config.toml
image_size = 24
arch = "vit"
width = 320
lr = 0.01
momentum = 0.95
nesterov = true
final_lr_fraction = 0
Rows from block 7, named by matrix and row number. Rows with one number belong to one neuron. Each number is 128 + 32 x the weight over its row's rms, rounded and kept within 0 to 255. All counts start at 0.
# gate: MLP gate (model.blocks.7.mlp.gate.weight, 848x320), inputs 128-191
# fc1: MLP up (model.blocks.7.mlp.fc1.weight, 848x320), inputs 128-191
# fc2: MLP down (model.blocks.7.mlp.fc2.weight, 320x848, transposed), outputs 128-191
gate.538 [142 100 154 141 182  67 128  82  64 112 129 143  71 115 148 159  70  88 129 120 120 147 147 117  90 103 130 148 105 120 100  35 123 185  98 140 184 174 151 144 177 169 117  98  74  63 153 117  88 113 171 170 132  44 199 108 151 111 145  86 217 149 105 131]
fc1.538 [138 157 134 110 108 214  97 157 146 144 188  91 157 129 135 100 165 163 162 123 166 106  77 177 129 149 113  83 105 106 154 212 158  76 134 134  76 103 153  94 130  53 172 146 146 172 139 127 137 126 136  70 150 189  70 155  91 183 140 164 102  70  59 126]
fc2.538 [181 167 130  48 115 125 131  99 144 170 139 113 132 111  90 160 108  94  91 151  80 157 124 154 108 101 135 167 164 106 155  85 121  99 173 171  96 135  83 114 156 178 101 160 105  77 126 124 134 128 192 130 122 168 156 104 147 129 138 118 127 139 143 123]
gate.539 [131 150 147 152 126 128  42 168  75 136 117 145 130 143 118 100 165  89 165 103 134 154 150 129  93  91 174 174 105 178 139 128 207 128  79 148 117 125 124 121 162 153 161 229 183 163 138 116 129 111 103 105  91 180 140  96 176 113  84 128 144  94 114 150]
fc1.539 [109 102  99  85 131 142 209  97 191 103 179  72 142  85 147 101 121 163  94 126 140 119 145 105 144 148  40  69 169 168  81 130  81 136 104 121  77 103 134 139  64 108  93  79 128 130 114 142 123 121 134 118 159  66 123 148  78 113 132 160 130 129 126 124]
fc2.539 [158  80 116  96 133  98 101 190 128 131 140 230 168 169 178 125 152 121 150  98 102 117 185 166  75 151 175 164 125 110 182 150  40 157 145 166 170 111  99 140 142  61 151 142 146 107 166 134 143 142 173 144 138 191 142 156 165 158  96 124 114 135 101  94]
gate.540 [136 124 108  86 128  94  93 110  83 125 147 101 100  93 139 113 106  95  66 129 147 123 115 124 106 115 176 140 220 215 131 113 122 135 164 165 143 113 103 147 104  85 115 114  82 147 150 127 150  59 127 147 114 106 178 114 110 172 133 149 175 160 127 136]
fc1.540 [161 127 143 171 109 111 149 104 149 138 120 133 149  86 138 170 118 190 161  64 127 120 165 142 124 123 148  99  32  90  64 148  84  70 146 150  74 101 131 166 130  85  88 123 109 124 116  70 111 143 115 121 126 168 152 136 105 114 117 131  97  76  97 132]
fc2.540 [128 119  93 164 126 102 170 126  86 101  91 106 130 101  97 101 122 107  44 142  74 177 113 104  42 154 144 151 133 152 131 103 150 123 103 142 138 102 146 132 109  98 100 183 165 105 130 178 142 131 112 124  94  83 144 141 135 154 124 189 132 136 167 101]
gate.541 [111 150 115 111 143 127 157  98 168 188 217 175 127 126 125 134 161 105 139 126 158 105 144 146 105 131 155 135 125 141  78  91 123 102 131 159 144 106 192 177 142 121 137 100  91 114 127  78 113 193 158 137 180 106 135 176 134 148 199 134 137  68 105 144]
fc1.541 [125 157  75 118 159 135 156  94 188 147 221 154  81 122 124 134 159 183 147 156 120 164 175 177 111 115 151 156  79 114  65 100 144 125 113 123 186 175 165 140 190 165 159 139  99  92  85 109 107 146 165  80 119 167 148 149 148 152 167 181 150 100 108 162]
fc2.541 [114  76 109  88 116 103 170 110 152 110 177  73  96 126  52  83 168 174 100 122 173  57 147 131  98 138 102 119  79 144 113 185 158 117 198 102 118  86 148  99 146 162 137 170 110 119 138  85 141 167  51 102 107 115 149 102 146 158 196 148 104 125 121 138]
gate.542 [ 78 111 117 133 114  79  93 165 141 125 145 162 154 126 113 106 134 131 101  90 161 166  69 137 154 124 157 153 192 121 148 150 165 105  94 130 131 137 169 156  97 175 143 139 160 165  86 135 101 137 131  88 155 100 108 112 111 139 124 118 140 118 118  99]
fc1.542 [124 126 110 133 139 190 155 107 174 130 120 143 103 116  50 161 109 105 122 121  83 177 127 152 152 128 137  72  87  57 102 123 120  91 179  87 133 107 142 112 140 136 146  84 141 154 139 161 162 108  77 144 117 144 135 163 193  94 116 137  91 141 117 208]
fc2.542 [126 114  75  82 130 134 119 176 105 178 137 146 153 165  80 105 131  95 124 122 172 109 150 114 106 112 140  74 131  85 149 160 111 129  75 128 145 162  99 115 117 135 135  94 154 140 154 134 165 106 138  80 120  47 146 158   7 141 181 130 158 115 135 195]
gate.543 [124 111 112 169  99 172  75  91 171 148  74 109 123 137 167 138 186 105 174 158  72 180 141  54 128 135 131  75 129 124  84 133 132  87 180  87 121 129 123 161  70  73 188 125 185 148 126 191 142 142 184 121 108 120  98 100 108 129 133  70 150 166 153 123]
fc1.543 [123 118 118 166  85 153  95 128 132 139  79 185  98 116 109 104 107 148 155 139  67 101 139  58 137 140 153 190 132 156 183 143 161  91 130 120 186 131  94 127 108  59 108 123 136 137 130 143 138 138 147 146 171 169  68 103 151 122 102 119 140 134 163 139]
fc2.543 [127 152 140 133 178  91  75  92 100 104 140  39  99 166 123  87 110 145 193 163  91 160 106 136 141  82 121 105 119  88 105 145  93 128 127 149 158 109 177 167 167  93 120  87 111  99 130 136 161 100 161 142 143 128 139  95 113 159 118 144  86 186 128 143]
gate.544 [143 164  99 125 159 184 122 123 157 105 133 207  97 116 117 113 145 139 153 136 149 162  62 125 103 107 114 167 116 152 148 121  93  63 138  91  97 104  84 102 126 126 185  68  94 160 118 102 184 172 147 118 168 194 123 104 146 121 117 103 120 112 140 131]
fc1.544 [146 128 122  92 119 100 136 164 113 167  75 131  64 149 146 133 168 128 124 151 118 114  92 109 171 142 148 132 107 127 155  93  91 140 119 115 153 134 144 216 143 128 200 142 158 142 161 140  99 112 107 130 129  51 140 167 140 157 123 185 108  66 123 114]
fc2.544 [135 232 101 136 107 150  95 135 108 108 147 191 149 111 103 147 133 148 132 107 175  97  98 135 164 151 102  37 157 175 164  84  53 108 102 178  84 145 132  88 112 149 156 103 105  63 166 138 146 111 140 115 161 138 159 141 142 106 173 116 154  96 138 129]
gate.545 [179 116 107 100 154 122 104 138 110 107  96 124  57 141 160 164 111 163 106  89 113 104 168 166 164 162  75 201 116  86 104 141 126 117 207  71 137 184 180 122 138 174 152 140 149 140  81 112 143 141  89 131 136  93 155 117  99 148 195 109 173 127 163  84]
fc1.545 [109 124 127 146  86  74  87 142  63  99 114 145 137 100 144  86 120 112 139 128 117 195 103 108 127 107 161 142 116 160 150 111 113 112 146 192 116  75 160 115 144 128 160 127 171 133 155 110  84 156 142 156  66 128  76 147 139 141 115 111 122 117  72 142]
fc2.545 [148 132  93 116 125 113  97 128 135 137 125 153 120 114 137 159 114 126 139 128 134 164 141  71  98 140  69 116 141 113 119 105 102 140 135 115 140 184 160 250 128  95 132 102  93 148 105 135 127  76 111 158 152 158 212  89 146  97 124 132  85 112  91 112]
gate.546 [ 89 133 136 118 114 125 133 188  94  98 109 143 171 155 114 135 110  73 113 101  89 137  63 120 146 130 112 180 132 157 110 162 128 133 139 151  96 119 155 109  82 171 125 146 144  91  93 181 128 129 136 106 129  88 162 151 107 125 134  79 118  96 164  81]
fc1.546 [ 63 114 106 118 143 138 129 176 174 178 146 138 171 130 179 168 137  81 120 115 142 126  46 130 125 126 104 136 125 112  52 134 112 112 153 129  94 124 138 122  67 151 209 113 158 137 143 147 157 102 131  59 167 165  79 154 114 104 158 127 147 108 118  96]
fc2.546 [136 113 117  73 136 104 194 121 153 160 144 120 118  84 172 166  64 117 135 136  80  66 124  82 116  64 120 158 127 187 141 132 131 119 130 167 161 179 219  96 173 179 119  84  88 174 147 119 116 111 127 186  86 149 130 157 106 231  94  82 156 124 199 139]
gate.547 [130 134 151 101 106 164 163 147 135  93 169  74 103  77 120 136 130 115 155 134 168 108 112 158 163 141 111 149 130 203 104  79 175  87  97 179 136  86 165 115 179  80 120 125 117  76  99 108 139  85 112 102  39 174  92 162  87 148 155 122 152  83 170 184]
fc1.547 [103 161 151 159 234 148  88 183 168 157 120 130 101 123 124 167 161  79 140  99 138 102 123 155 134 143 145 102 143 150  77 122 146 178 147 168 128 167 106 147  92 121 100 149 148 121 105 119 136 144 155  93 141  71 130 102 164 102 134  52  94 103  92 115]
fc2.547 [158 156  86 112 124 116 169 131 144 101 169 105 128 142 179 154 143 110  77  62 162 141  64 121 138 184  89 113 142 137 222  93 131 115 134 115   8 113 108 113 185 137 105 133 167 125  92 143 116 141 154 117 117 130 141 167  70 141  89  89 124 114 133 230]
gate.548 [156 165 144 194 129 151 189  81 134 118 115 124  94 173 112 117 101 141 175 128 105 126  99 163 110 132 119 110  88 126 123  91 158 103  94 100 120  76 138 138 131  76 175 133 147 193 136 128 111 124 145 163 106 113 174 150 129 167 120 183 174 133 172 149]
fc1.548 [117 175  96 126 117 113 173 133 169 121  83 167  85 127 108 160  98 106 124 186 116 148 171 148  73 181  76  98 143 117  77  54 145 113 142 122  91 115 189 114 133 162 180 167  74  81 109  81 157 126 177 169 156 123 123 187 167 145 111 110  94 109  99 185]
fc2.548 [189 153 132 232  84  87 138 106 136 103 135 115 159 152 146 119 184  99 150 146  99 156  68 154 136 115 178  93 109 116 121 121 169 168 110 130 134 166 109 108 118 158 144 134 101 141 130 168 162 112 137 162 158 108 163 130 123 132  97 161 112 174  95 127]
gate.549 [130 138 134 139 163 154 154  86 104  95 126 180 113  95 160 130  73 101 107 181 127 157  86 126 127 107 130  94 108 131 163 214 106 107  80 143 166 195  93 116 195  85  94 102 144 170 122 162 101 151 104  84 153 117 119 139 152 139 162 122 148  89 114 147]
fc1.549 [149 137  99 196 124 157 111  54 110 139 152 140 120 134  76 199  42  53 156 133 101  85  99 123 133  88 116 146 147 110 126 195  98 112 116 148 156 176 132  88 174  69 114 136 131 148 128 111  83 168  67 155 123 127 165 123  89 123 130 150  99 173 147 119]
fc2.549 [ 77 181 121  51  68 129 188 184 132 146  99  86 180 102 131  65 174  98 100 123 169 131 150 156 116 159 141 158 111  58 122 185 136 144 137 105 102  72 129 104  87 107 154 130 182 114 132 193 117 103  93 112 116 138 126 104 137 143 112 183 127  67 136 113]
gate.550 [140  66 110 109 121 143 113  98 139  46 116 146  90 197 135 154 175 130 147 129  56 148 161 118 160 133 148 153 101  68 190 146  96 164 120 187 124 119 159 126 152 155 137 132 135 141 133 115 101 176  95 142  98 132 174 134 166 152  91  95 156 129  92 124]
fc1.550 [106 157 103 130 125 119 225 138 142 108 159 141 130 179 172 126 109 207 129 113 151 168 120 121 115 157  78 116 126 139 190  90 143 128 132  85 109 116 142 142 155 136 170  76 170 125  97 149 154 135 142  78 226 142 108 132 152 141 118 136 106 109  56  89]
fc2.550 [176  88 121 114  83 131 158 175 120 135 114 177 127 108 152 190 104 106 195 136 107 142 190 116 139  86 140  56 112 160  88  47 125 143 177 193 112 153 130 108  91 159  72 133 162  82  43 127 128 127 134  91  67 117 165 113 146 143 101 119 117 154 165  95]
gate.551 [112 127 121 127 149 130  71 112 162 149  88 170 145 121 156 175 132 149 146 104 192  52 120 132 141 133  72 153 135 167  92  85 159 125 118 140 132  92 106  86 126 147 155 100 113 159 163 120 135 122 144 106 161  79 119 191 149  72 125 133 170  47 206 148]
fc1.551 [128 157  94 134  99 148 116 108 108 142 119 178  89  70 149  84 163 165 139 120 163  74 159 107 167 153 132 123 126 135 133 147 198 115 113 154 133 179 158 101 153 129 137 142 118 117 155 155 117 128 161 112 111 111 176 128 119 162 103 107  84 150 159 104]
fc2.551 [148 148 155 247 138 123 104 113  81 143  98 103 114  88 106 141 148 177 134  98 133 107 177 172 108 138 132 107 118  60 146  81 160 147  51 125 222 108  80 147 115 150 169 105 129 146 158 109  62 146 141 138 174 132 113 132 128 120 130 144 150 140 119 118]
gate.552 [158 140  87  67 140 153 153 109 140  78 108 144 114 128 192 115 112 117 125  92 136 145 153  60 144  81 111 145 122 134  88 119  99 108 180 114 130 163 170 174 100 169 173  87 102 169 128 131 119 135 165  59  88 147 127 111 167  65 124 139 181  96 163 129]
fc1.552 [161  95 162 175  44 121 102 114  92 130 109 122  96 110 114 119 121 132  70 178 193 172 132 162  82 129 107 118  81 128 138 145 132 103 146 149 134 137 127 112 133 106  25 102 166 155 120 105  99 151 109 116  69 104 115 118 117 105 125 167 106 161 104 103]
fc2.552 [127 142 159  71 183 163 119  78 148 144 144 112 162 135 123 139 138 142 145 122 121 157 112 136 129 101  73 117 133 163 117  62 125 136 101 102 113 171 156 183 101 153 129 130 105 166 121 142  89 129 120 103 104 166 175 132  85 160  68 124 161 154 155 103]
gate.553 [106  91 163 137 181 119 102 138  78 136 156  98 178 113 105 141 103 143 140 137 124 126 105  98 145 112  78 146 156 184  52 115 119  75 131 125 138  82 142 112 123 155 149 142 105 132 105 124 142  64 102 110 119  69 168 119 118  88 139 192 149 137  70 161]
fc1.553 [ 79  80 124 143 148 135  61 144  89 122 158 116 122 151 156  52 124  94  99 141 168 123  62 132 172 131 133 113 145 106 135 116  87 158 124  76 160  94 100 150 114  72 160 139 122  92 155 174 118 116 168 117 188 187 126 132 165 119 105 200 139 140 186 153]
fc2.553 [136  81 117 129  78 156 121 117 108 129  64 171  94  61 105 137 105 119 156 183 154 111 141 117 103 146  94 139 101 117 147 118 137 108  97 149 119 162 166 190 118 104 132 167 103 103  98 116 158 122 108 137 134 209  67 132 108  89 124 110 112 189 137 123]
gate.554 [ 93 152 102 197 142  93 151 143  94  86 107 133 129 135 157 115 122 130 171  74 134 116 168 106  93 124 133 149 157  99 120 124 165 166 198 149 146 100 121 123  88 173 129 112 112 132 112 148 156  98 111 130 118 133 197 136 137 153 126  78 137 123 135  93]
fc1.554 [177  82 139 114 121 151  90 158 112 126 134 139 157 121 131 125  93 133 111 131 126 131 146 158 165 127  92  97 110 108  95 123  82 108  70 107 124 133 152 134  87 153 143 158 200 154 140 119 116 158 148 120 120 138  97 115 132  92 114 123  80 100 142 117]
fc2.554 [ 98 153  93 151  77  97 180 117 102  99 146 168 123 190 110  87  99 114 145  67 127 137 197 120  91  57 151 120 147 163 157 102 128 146 115 133 142 159 106  92 133 178 167 125 121 111 102 145 127 175 148 118 107 127 135 112 123 125 108 128 100 135  92  96]
gate.555 [ 94 148 177 146  85  36  83 104 111 113 171 169  79 158 175 153 162  81 158 122  94 105  65 127 124 113 178 109 100 142 189 151 125 125 144 112 168 151 146 108 111 141 148 107 156 125 113  95 158 135 126  74 143  90 170 104  92 107 168 153 138 140  98 126]
fc1.555 [187 104  96  56 173 140 113 111 134  95 110  83 101  95 130 126 100 161 184 186 117  96 192 111  98 155 110 178 139 145 148 114 112 165 134 121  92 105 176 146 133 106  77 110  90 158 136 188  54 125 104 152 148 106 124 194 155 167 122 146 145 161 116 171]
fc2.555 [124 171 159 149 102  86  85 113  98 117 101 106 189 123 122 185 104 180  99 122 134 110 112  97 137 106 125 108 126 131 194 107 127 158 127  79 125 124 144 102 162 108 127 201 130 144 168 137 148 167 121 137  94 183 174  99  78 112 145 171 158 108 114 115]
gate.556 [168 121 109 101 100 125 154 140 114  89  96 102 137 137  92 121 113 177 144 151 130 181 103 222 104 162 135 136 200 120  88 148 123 116 160 149 133 128 116 131 181 123 122 132 144 104 104 106 160 135 134 161 103 136 127 175 134 142 182 224 138 139 206 116]
fc1.556 [133 115 145 125 108 202  72 102  91 171 129  73 172  65  90 148  99 122 113 186  83  92 116 173 123 165  87  62 156 140 196 159 157 114 142 119 114 118 128 181 134 142 155 136 132  95 192 123  99  76 130 114 193 138 136 168 134 131 160 158 116 146 137 144]
fc2.556 [113 166 162 100 156 110 136 163 111 112 127 137 143 125 113 158 161  60 108 156 126 133 143  91 146 144  88 184 164 170 149  85  75 173 117 154 151 122 128 102 153  39 176 150 148 164 170 144 178 105 119  74  97 152 122  91 165 148 150  95 125 113 147 163]
gate.557 [132 141 189 109  93 201 150 173 164 117 163 107 115 122 128 176 140 165  94 133 159 192 161 112 155 132 113 169 152 184 140 146 161 119 113 155 171 108 116 111 127 143  67 195 130 178 128 143 102 131  87 133  91 124  93  99 123 163 124 121  98 186 130  64]
fc1.557 [162 102  74 147 138 117  96 128  97 130 116 148 172 113 126  94 110 130 105 130  90 160  95 142 109 159 155  72  91 164 107 161 126 132 137 112 108 182 135 148 125 124 101  58  99  91 161  96 126 117 112 166 117  88 104 143 146  88 164 120 170 107 102 193]
fc2.557 [ 89  76  95 117  80 154 130 103 102  74 132 128 137 137 106  99  87 154 127  69 127  66 119 130  76 107  84 104 184 125 113 150  81  89 135 151 122 157  79 111 113 127 129 136 151 169 102 188 139  79 172 150 100  91 123 163 167 185  83 129  80 160 171 131]
gate.558 [106  69  96 125 150 131 168 115 132 148 123 191 136 176  71 146  86 177 100 128  95 174 117 178  62 142 111 147 149  93 106 156 121 103 151 113 171 134 133  92 173 123 115 155 123 110 134 139 142 157 137 128 137 141 121 148 155 125 147 204 130 131 127 141]
fc1.558 [114 115  87 127 100  88 177 180 149 149 123 161 125 114 141  96 119 105 126 119 190 167 179 158 129 144 122  58 101 111 109 150 216  94 135 142 100 119 107 144 100 133  90 139 106 139 105 137 154  92 114 129  68 113 134 156 140 110 101  96 118 173  85 120]
fc2.558 [147  95 115 121 100 112 122 180 130 133 144 135 188 126  90 137 130 114 126 119  61  75  90  80 110 127 110 109 128 115  82 122 104 148 110  79 105 145 123  50 178 127  62  93 178 140 186 157 139 133 181 180 184  55 145  35 131 151 138 134 148 175 128 181]
gate.559 [105 103 121 117  79 113 130  77  79 195 163 112  71 154 137  69 127 168  98 187  94 131 119 107 137 121 129 126 107  83 132  95  74 113  92 183 151 176 146 120  94  87 153 139 151 117 177 152 130 109  60 102 140  75 118 191 163  72 149 145 210 120  85 186]
fc1.559 [149 102 199 137  65 144 114 145 128 124 133  80 117 124 108 222 154 118 140 109 105  80 192 124 101 131 110 147 133 186 134  79 144 183 186 146 109 147 145 134 159  84 138 179  89 170 152 143 120 159 178  71  64 161 102  65 147 201 120 176  67 140 118  94]
fc2.559 [ 59 165 157  87 150 110  85 113 116  67 139  93 144 112 161  88 183 129  92 178 126 168 103 128 109  94 118 179 145 100 123 164 122 147 165 115 159 133 120 137 147 164 138 125 171 109 172 101 127 178 122 186 103 127 130 150 171 131  73 100 167 187 159 136]
gate.560 [ 87 125 164 162 153 139 139 182  90 168 142 136 151  69  84 150 147 158 164 131 192 109 132 134 106 140 174 147 140 176  72 121 124  69  49 162 182 122 149 125 137 112  74 162 128 139 169 140 121 101 125 172  98 118 145  66 127 120 115 107 135 164 189 115]
fc1.560 [139 129 124 119 118  44 159 123 169 188 157 109  99 146 108 175 131 169 196 102 195 162 154 106 161  91 139 165 159 153 133 166 121 108 161 133 123  47 138  99 172  76 148 171 121 118 132 109  74 104  89 113 120  86 159  74  93 162 123 119 125 107 171  63]
fc2.560 [122 132 138 132  94 137 155 119 145 180 107 128 147 128 168 123 125  81 107 144 115  96 140 109 121  99 128 111 110 128 116 131 179  84  79 154  93 141 164 118 115 166 126 112  84 108 159  70 124 141  79  83 166 181 162 139 177  85 172  94 157 157 131 102]
gate.561 [131 100 164  99 133 139 171  74 165 104 125  75  98 132 136 127 102 194 139 122 163  81  83 149 107 202 123 140  85 115 173 115 143 147 119 170 160  53 105  96 150 170 126 124 105 162 102 124  80 147  83 116 136 111 100 137 172  93  82 134 103 153 110 135]
fc1.561 [125 151 118 124 124 128 139  92 120  99 126 155 147 145 126 179 159 148 102 146 103 127 159 111 125 153 122  83 137 107  92 157 140 156 142 149 121 115  84 125 117 113 123 170 125 117  76 200  78 160 108 192 135 125 125 113 151 179 113 127 172 140 112 126]
fc2.561 [121 132 116 144 161 146 123 163 166 153 100 142 132 118 178 132 107 134 113 158 126 141 116 146 146 140 143 132 155  96 158  87 186 122 151  56  99 132 151 135 221 102 138 132 134 103 140  94 103 115 196 143  84 143  66 112 129  99  70  77 164 138 135 154]
gate.562 [104 161 158 140 139 155 101 153 112 109 129 124 102  81 106 138 170 102 180 123 153 141 103 110  91 104 121  92 132 159 190 156 194 176 134 141  98 109 148 126 115 135 103 161 111  71 117 184 161 140 165 110 117 113  67 115 108  98 178 166 114 113 177 126]
fc1.562 [151 150 129 120 122 127 154 132 130 131 114 135 181 176  98 107 101 161  75 163  81 130 128  90 145 181 124 171 112  81  79 140 121  78 115 139 144 140 160  91 163 156 159 144 121 158  89 155  90 121 118 149  80 129 183 112 108 159  98 123 127 157 130 142]
fc2.562 [103  80 143 135 129 121 109 102 111  99 110 107 133 140  80 182 105 143 119  86  79 155  48  78  67 138 105 180 197  58 115  96 100 117 160 149 127 113 176 117 100 144 150  86 176 125 126 100 148 126  87 111 120 139 158  98 133 135 113 160 141 119 114 116]
gate.563 [ 91 133 154 119 129 156 115 116 169 114 171 112 122 140 145 113 146  78 157 181 110 142 130 147 133 124  76 159  84 123 115 130 137 160  79 166  90 148  98 108 137 100 116 113 112 175 131 130 130 166 119 119  98 141  89 163 150  82 145 169 134 156 149 152]
fc1.563 [135  70  73 117 177 102 135 137  83 100 143 106 149 140 136 100  90 133 176 110  68 105 176  87 135 113 109 117 146 108 194 108 145 151 152 117 117 200 145 152 150 160 109 118  88 128 115 116  97 144  85 131 127 134 115 104  60 146 174  92 143 127 106 109]
fc2.563 [158 153 106  94 159  58 120 193  93  66 153 150 143 113 108 124 152 148 156 111 107 123 141 125  76 147 124 172 120 114  97 134 168 188 113 136 177 112 126 100 138  92 101 106  95 109 167 233  71 159 156 141  93 154 123 125 161  98  57 117 113 140 184 193]
gate.564 [112  95 123  89 117 150 169  72 138  36 115 109 132 114  88 112 171 109 150 143 105 119 127 121 130 140 115 160 165 142 153 122  80 121  87  97 106  53 140 113 129 119 134 154  93 146  91  96 142 151 136 171 104 118 106  75  84 115 129 151 137 162 173 171]
fc1.564 [103 133 180 139  66 107 109  97 157 100 144  95 111 119 163 189 133 184  99 179 133 125 115 162 129 143 111 123 154 109 152 105 128  78  86  70 147 170 201  99 121  99 126 161 111 161 138 108 103 149  60 145 163 158 101 115 108  90 143 132 156 131 100 153]
fc2.564 [121 168 169  85 142 136 117  53 104 138 117 128 132 127  98  95 137 139 119 164 116 105 120  72 174 101 123 173 106 124  90 104  93  78 109 155 132 103 164 123 109  98 132 121 132 194 101 147 107  83 182  99 115 142 124 138 137 166 133 141 165 154 137 145]
gate.565 [122  93  80  97 146 162  81  96 153 191 123 121 131  79 136  76  97 149  91 144 105  59 117 145  98 103 114  84 143 164 185 121 127 135 227 100 113  97 125 123 140 149 126 103 126 178 121 154 144 126 146 166 153 135 150 103 175  69 127 143  99 128 141  69]
fc1.565 [108 112 134 108 150 150 139 128  98 134  56 170 137 144 131 168  96  87  80 106 121  94  92 142  88 126 137 154  99  61 107 115 135 136 138 110 138 128 126  96 166 158 123 139 116  79  89 117 136 118 139 135 171 105 164 123 120 148  83  67 125  27 120 139]
fc2.565 [ 86 137 169 122 114 152 112 162 120  35  74 112 139  93 132  98  89 163 115 146 161 163  92 148  99 132 179 173  87 148 153 122 128 143 167  94 145 136 116  87 136 162 158 128 163 148 144  93 124 153 143  75  99  65 131 162  96  92 134 185 118 158 133  78]
gate.566 [ 96 144 124 200 112  84 107 138 166 125 123 115 154 134 145 117 184 121 197  98 116 172  79 136 137 104 111 138 142 125 138 151 149  81  91 148 167 142 148 158 128 131 131 122 146 132 158 136  95  88 143 104 137 110 145 128 138  69 170 170 176 170 126  84]
fc1.566 [149 149  45 111 154 136 146 101 103 154  90 100 118  79 179 112 151 163 156 138  97 115 193 136 124 120  78 172 167 186 136 116 149 140 166  92 104 102  69  80  82 169  80 126  72 150  89  74  93 186 192 105 204 145 164  98 112 100 152 157 142 143 192 136]
fc2.566 [136 128 153 133 125 114  93 131 155 121 159 148 134 116 161 158 153 111 147 177 134 108 126 130 142 171  93 145 146 125  78 166 154 158 122 138 119 173 159 106 174 152 109 187 147 106 146 163 124 175  73 126 154 146 220  95 147 118 200 160 113  83 168 125]
gate.567 [ 85 191  97 133 129 126 194 148 116  50 123 134 116 122 154  87  88 140 161  99 131 164 151  90 139 143 126 137  78 135 180 175 173 110 139 117 155 111 134 203 124 117 116 179  73 111 157  91 130  87  90 150 121 139 108 139 140 143  95 135 141 125  99 147]
fc1.567 [152  54 121 148 107 121 115 151 132 129 181 116 131  94 127 136 137 149 111 102 123 118 159 105 108  77  80 114  68 113 102 125 153 100 155 157 125 179 150  98  98 114  79 148 161 122 108 162 140  93 141 142 161 152 161 139 123 116 113  72  99 156 123  68]
fc2.567 [111 169  77 189 143 102 166 162 118 150 139  81 139 157  93 111 151 136 126  59 119 140 129  95  96 126 134 131 131  63 144 176 137  87 121 150 153 115 187 154 154 110 152  62 116 110 187 139 147  70 156  97  87 128 133 134 100  97 174  99 139 121 149 176]
gate.568 [164  69 109 156 127 152 104 201 131 135 152 171  84 124 182 173 139  56 166 136  79  84 110  85 130 190  66 123  94  99 160 105 160 165 172 132 146  67 118 133 101 159 124 120 111 132 103 122 196  99 100 174 159 144 138 155 180 138 100 115 109 109  65 145]
fc1.568 [169 196 111 117  95 141 118 114  78 152 127 109 139 154 105 130  73 143  65 154 114 125 185 143 130  68 154 119 136 157 116 183 148 133 131 194 154 162 107  86 114 146 114 152 140 136 118 161 102 127 125 119 112 159 146 149 121 125 153 140 132 116 214 105]
fc2.568 [195 101 125 117  86  82 124 147 151 159 138 117 108 123 160 145 190 102  93 131 143 133 109 142  79 160 129 110 164 129 136 113 125 153 142 128 197 136 108 154 101 124 152 132 157 130 152  78 112 120 147 123 107 188 118 136 103 130 139 145  24 168  99 159]
gate.569 [142  89 106 187 140 139 126 189 144 134 135  95 116 193 157  84 102  84 184 144  91 156  56  94 139 132 130 125 111 167  34 138 103 156 116 128  87 175 104 178 133 193 151 204  64  86 183 126 115 128 131 183  93  53 145 125 146  99 126  79 131 175 131 117]
fc1.569 [167 130 105 159 100 136 121 153 162 174 119 168 129 148 130 104 117 153 130 116 105 172 137  90 140  87 104 122 161 138  99 113 178 111 153  62 173 151 128 126 114 112 138 110 136 170 151 138 190 122 155  95 167 200  86 138  84  92  88 134 117 137 164 132]
fc2.569 [144 120  75 112 119 136 201 106 150 140 169 179 111 101 103  67 118 150  89 141 106 162 144 140 128  87 118  95 131 134 122  99 103 114  92 169 118 140 124  70 117 147 153 138 154 162 101 101 143 121 129 108 133 167 176  80 132  54  78 129 137 142 169 141]
gate.570 [ 99 166 148 112  90 161 152  96 118 138 126 128 107 129 159 154 141 112 141  69  74  88 127  93  99 167 149  97 107 127 124 150 134 118 171 155 121 148 109 127 138 149  94 161 152  95 100 158 164 129 158  76  65 137  98 149 131 135 127 157  52 104 142 145]
fc1.570 [161 123 110 123 110  70 134 128 102  90 114 162 146 155 109 151  86 149 183 106 132 119 106 134  83 136 135  74  92 137 146  95 129 152 131  68 115 127 173  84 157  98 168 119 190 104 108 157  81 151 119 101 104 117 128 101 115 127 117 121 133  83 110  95]
fc2.570 [135 107 178 107 109 135  90 119 157 145 148 119 156  84 113 120 117 163 118 106 161 106 134 141 123 174  79 175 134 161  79 120 152 103 137 130 125 117 104 164 147 110 105 120 134 121 160 104 113 151 143 146 148  99 150 143 144  87 143 129 132 187 153 144]
gate.571 [175 173 155 151  73  87 149 133 125 153 156 149 113 132 122 180 120  80 150 129 153 114 117 141 126  69 189 127 151 163  84 137 138 188  60 153 210 170  84 128  95 107 134  29 161  86 176 139 100 159 124 154  75 103  50 114 105 159 141 107 104 184 178  96]
fc1.571 [ 99 118 139 100 118  90 131 117 137 136 161 123 171  98 138 137 187 140  83 100  98 128 141  80 151 201 125  99 137 147 100 160  96 134 100 166  85 132 120  91  80 148 159 174 130 106 157 129 194  95 140 136 140 177 170 104 128 132  59 113 173 138  63  87]
fc2.571 [ 99 132 171 112 115 176  81  95 131 111 145 103 197 127  63 103 139  82 137 119 153 141 125 151  91 109  61  89 155 117 152 152 174 141 103 135 177 114 110 127 102 136 160  89 132 139  81 153 155 152 117 129 123 140  96  63 115 147 154 170  75 134  97  77]
gate.572 [ 97 155 139 161 197 127 139 106 150 155  87 112 179 156 115 189 148 122 111  93 132 181 137  67  87 129 130  52 110 104 159  93 181 116 127 124 161 117 159 123 150 161 169 132 107 107  97 134 137 136 141 105 141  92 123 107 137 143 152 109 127 144 147 186]
fc1.572 [115 102 108 102 130 109 109 108 138 161 132 124  88  95 145 187 167 139 118 162 131 179  79 114 130 155  90  86  97 150 113 125 110 146 141 193 170 184 119 173  52 110 131 135 144 177 112 109  47 134 131 130  80 136  50 107 121 131 103 107 126 115 121 163]
fc2.572 [134 110  66 157 119 156 128 111 111 177 160 113 136 151 109 134  98 163 136 175 155 121  49 175 167  80  89 152 167 166 172 162  86 152 119 157 141 114  82 142 102 106 192 105 103 102 123 141 132 105  94 125 131 118  41 101 150 176  93  95 167 133 102 176]